Weights of a small image classifier.
Training: nadamw at rate 0.0026, 18400 steps, batches of 384, held-out accuracy 100%.
Data: trained on rendered made-up planets, 97500 training examples, 72.5 epochs.
Rows from block 5 of a small image classifier, named by matrix and row number. Each number is 200 + 30 x the weight over its row's rms, rounded and kept within 0 to 999. All counts start at 0.
After each channel's rows are labels from the 100 images, of 14848, where the channel reaches its highest value: "strongest on" is what is common among them. Only what is clearly more common there than usual is listed. The data: rendered made-up planets. In brackets: how many of the 100.
# r30: branch 2 reduce pointwise conv (model.blocks.5.r3.0.weight, 56x224x1x1), inputs 75-149

r30.16,220,198,171,238,201,199,172,201,212,253,271,193,195,199,194,164,272,197,158,204,188,171,210,203,128,207,200,181,177,158,270,266,193,242,200,190,195,215,200,157,279,251,190,206,227,198,211,166,267,151,213,175,157,155,200,281,284,227,156,178,111,177,225,187,137,203,214,182,201,203,181,190,218,179,183
strongest on: rings (90)

r30.43,262,177,167,243,180,197,300,218,199,207,186,227,208,199,176,151,219,247,167,210,197,179,192,285,217,254,169,180,218,146,211,220,188,186,216,188,172,256,205,242,229,249,188,201,203,226,170,154,197,187,130,179,139,216,147,231,200,309,189,190,155,162,241,230,173,183,172,230,220,177,166,204,205,192,183
strongest on: moons: two (56)

r30.13,157,240,224,193,236,199,214,227,128,185,162,222,133,201,209,199,168,229,231,134,210,195,206,202,209,140,175,195,266,175,231,221,169,177,158,224,181,192,157,232,189,211,198,240,138,167,135,208,225,168,224,181,145,148,192,161,179,224,233,210,213,250,212,179,143,223,210,178,231,213,189,162,139,178,144
strongest on: rings (96)

r30.34,154,181,173,180,218,202,205,168,206,254,176,189,277,200,222,169,176,252,169,305,214,209,140,264,205,199,136,167,225,174,151,212,241,164,290,210,233,240,153,176,211,262,216,158,249,157,210,128,158,135,122,204,90,165,170,234,217,262,161,176,168,181,272,171,192,194,189,220,209,159,174,160,164,181,184
strongest on: cracked ice world (35)

r30.23,197,144,171,210,189,204,175,188,184,179,171,200,197,198,230,219,206,198,207,175,175,200,211,228,212,228,199,204,217,225,197,224,132,176,191,201,149,189,219,228,223,199,207,157,178,194,161,213,223,199,234,192,279,239,226,254,189,172,225,191,221,209,256,204,204,267,222,179,190,182,195,162,160,156,220
strongest on: moons: three (81)

r30.35,212,135,197,171,193,200,177,153,187,218,278,161,185,201,233,188,274,73,159,206,193,109,146,200,217,177,134,203,115,264,197,138,221,269,207,203,201,182,170,162,228,144,163,164,214,195,210,167,208,239,203,161,142,221,151,179,252,145,138,204,146,151,128,191,215,194,214,191,204,162,195,208,186,181,168
strongest on: rings (99); full (57)

r30.32,158,226,223,196,211,199,186,230,142,163,211,205,127,199,171,199,234,251,229,128,188,185,172,159,190,173,182,163,241,207,218,196,204,223,123,197,195,211,156,178,192,214,193,205,149,164,138,202,184,145,221,170,178,172,194,185,221,226,251,187,219,232,220,215,180,215,247,209,211,179,201,203,133,184,165
strongest on: rings (100)

r30.45,157,200,186,198,217,200,212,179,197,153,152,186,255,200,191,176,195,188,229,227,215,214,209,216,182,243,190,202,225,200,223,181,99,94,246,241,187,187,162,223,187,147,202,207,196,163,180,221,192,187,181,171,244,179,224,174,163,204,191,239,206,191,181,246,170,235,165,138,186,173,230,194,182,226,198
strongest on: moons: zero (58)

r30.41,230,183,175,151,160,201,195,244,208,165,184,151,207,200,167,149,159,164,181,199,197,176,154,177,300,205,167,191,169,259,187,141,198,210,201,178,153,244,198,214,176,203,192,203,234,201,226,180,151,291,201,221,272,280,251,160,203,170,162,178,241,131,183,195,251,229,206,179,189,195,215,208,219,227,213
strongest on: moons: zero (53)

r30.20,198,263,186,262,231,197,257,213,171,159,192,216,213,198,174,198,226,205,247,212,213,193,224,194,166,212,181,235,206,153,279,251,112,159,216,235,182,233,204,177,209,191,203,220,205,175,189,220,264,177,188,152,179,186,208,235,153,238,149,239,206,191,197,233,205,241,190,213,201,160,213,196,254,218,218
strongest on: moons: three (68)

r30.19,179,205,199,139,185,202,205,236,254,204,132,206,229,200,203,149,157,175,192,253,192,149,224,239,253,218,242,171,195,206,191,182,184,162,220,189,167,236,195,232,215,200,199,185,224,170,263,165,158,270,205,236,271,244,258,210,180,181,179,162,206,144,215,189,171,217,194,174,180,183,188,243,219,191,219
strongest on: moons: zero (54)

r30.27,184,238,220,195,193,201,160,247,173,150,149,163,139,198,175,185,176,237,188,119,207,217,156,156,198,222,193,176,238,181,191,159,207,205,141,163,217,190,160,169,161,186,185,222,126,154,153,227,157,185,188,157,249,159,210,194,169,173,243,207,219,205,208,199,184,255,215,218,204,159,164,160,152,173,170
strongest on: rings (100)

r30.36,206,184,175,249,160,199,141,192,179,191,265,180,166,201,161,162,266,152,144,173,174,146,220,156,153,161,222,192,155,179,284,223,160,226,173,174,182,189,198,166,234,193,205,187,206,181,184,173,270,175,237,184,189,171,215,270,239,201,181,141,119,125,170,167,153,175,201,180,222,167,172,214,164,148,201
strongest on: rings (90)

r30.48,219,144,167,171,206,199,155,203,219,188,165,171,269,200,193,186,122,186,140,273,203,178,170,212,188,189,139,176,161,180,148,187,216,154,267,191,217,202,129,147,193,200,198,144,250,202,255,180,177,211,123,241,232,182,232,231,180,163,190,158,127,182,210,168,229,221,198,219,198,156,173,174,147,158,186
strongest on: rings (67)

r30.11,224,231,228,170,189,197,215,248,193,204,224,187,175,198,239,155,154,181,166,170,201,134,187,179,320,206,218,234,137,291,113,154,225,224,200,174,202,199,169,232,168,209,198,228,203,232,228,221,162,296,174,186,223,282,203,182,166,185,147,178,234,156,170,194,238,222,241,219,174,163,168,223,192,189,182
strongest on: moons: zero (65)

r30.50,194,223,209,192,177,199,173,233,205,167,241,210,101,200,221,178,234,230,187,120,191,190,148,145,191,147,179,203,207,185,252,143,212,224,121,169,196,185,166,158,209,180,223,217,150,172,133,166,209,179,197,179,150,151,162,177,231,190,214,174,198,195,210,184,178,208,182,206,213,163,152,204,164,163,162
strongest on: rings (100)

r30.31,211,220,211,231,158,198,187,209,203,152,156,139,160,199,193,150,158,225,184,133,205,178,194,181,263,192,181,181,224,215,208,194,185,171,127,175,197,245,183,165,145,219,188,203,207,178,212,209,175,270,203,177,252,254,254,232,167,220,229,170,241,139,214,201,187,255,241,170,162,153,159,206,177,165,222
strongest on: moons: zero (60)

r30.12,186,193,154,229,154,200,128,169,220,182,264,151,183,200,211,186,256,146,160,163,160,184,210,186,165,219,207,197,175,187,255,211,156,214,178,176,180,158,220,220,248,182,209,181,194,189,218,160,247,188,246,185,202,200,232,250,241,185,185,167,153,169,214,190,191,238,197,168,196,158,144,207,184,123,214
strongest on: moons: three (52)

r30.3,134,204,207,146,202,201,218,173,254,192,197,187,226,198,235,180,198,199,193,211,229,163,233,206,126,201,203,217,178,221,221,181,182,176,211,208,219,154,114,231,229,181,201,200,202,192,226,235,190,202,166,172,208,159,205,160,166,207,137,187,186,212,175,217,152,195,202,220,151,157,186,186,165,185,184
strongest on: moons: zero (67)

r30.52,192,239,257,160,153,198,212,259,200,176,152,180,172,201,164,186,204,214,180,162,213,181,185,195,205,225,210,166,226,231,169,170,183,190,196,181,219,233,152,226,192,221,232,239,183,183,178,174,143,175,180,179,242,222,225,214,123,241,193,174,275,209,204,180,141,251,244,174,188,155,146,195,118,140,180
strongest on: moons: three (64)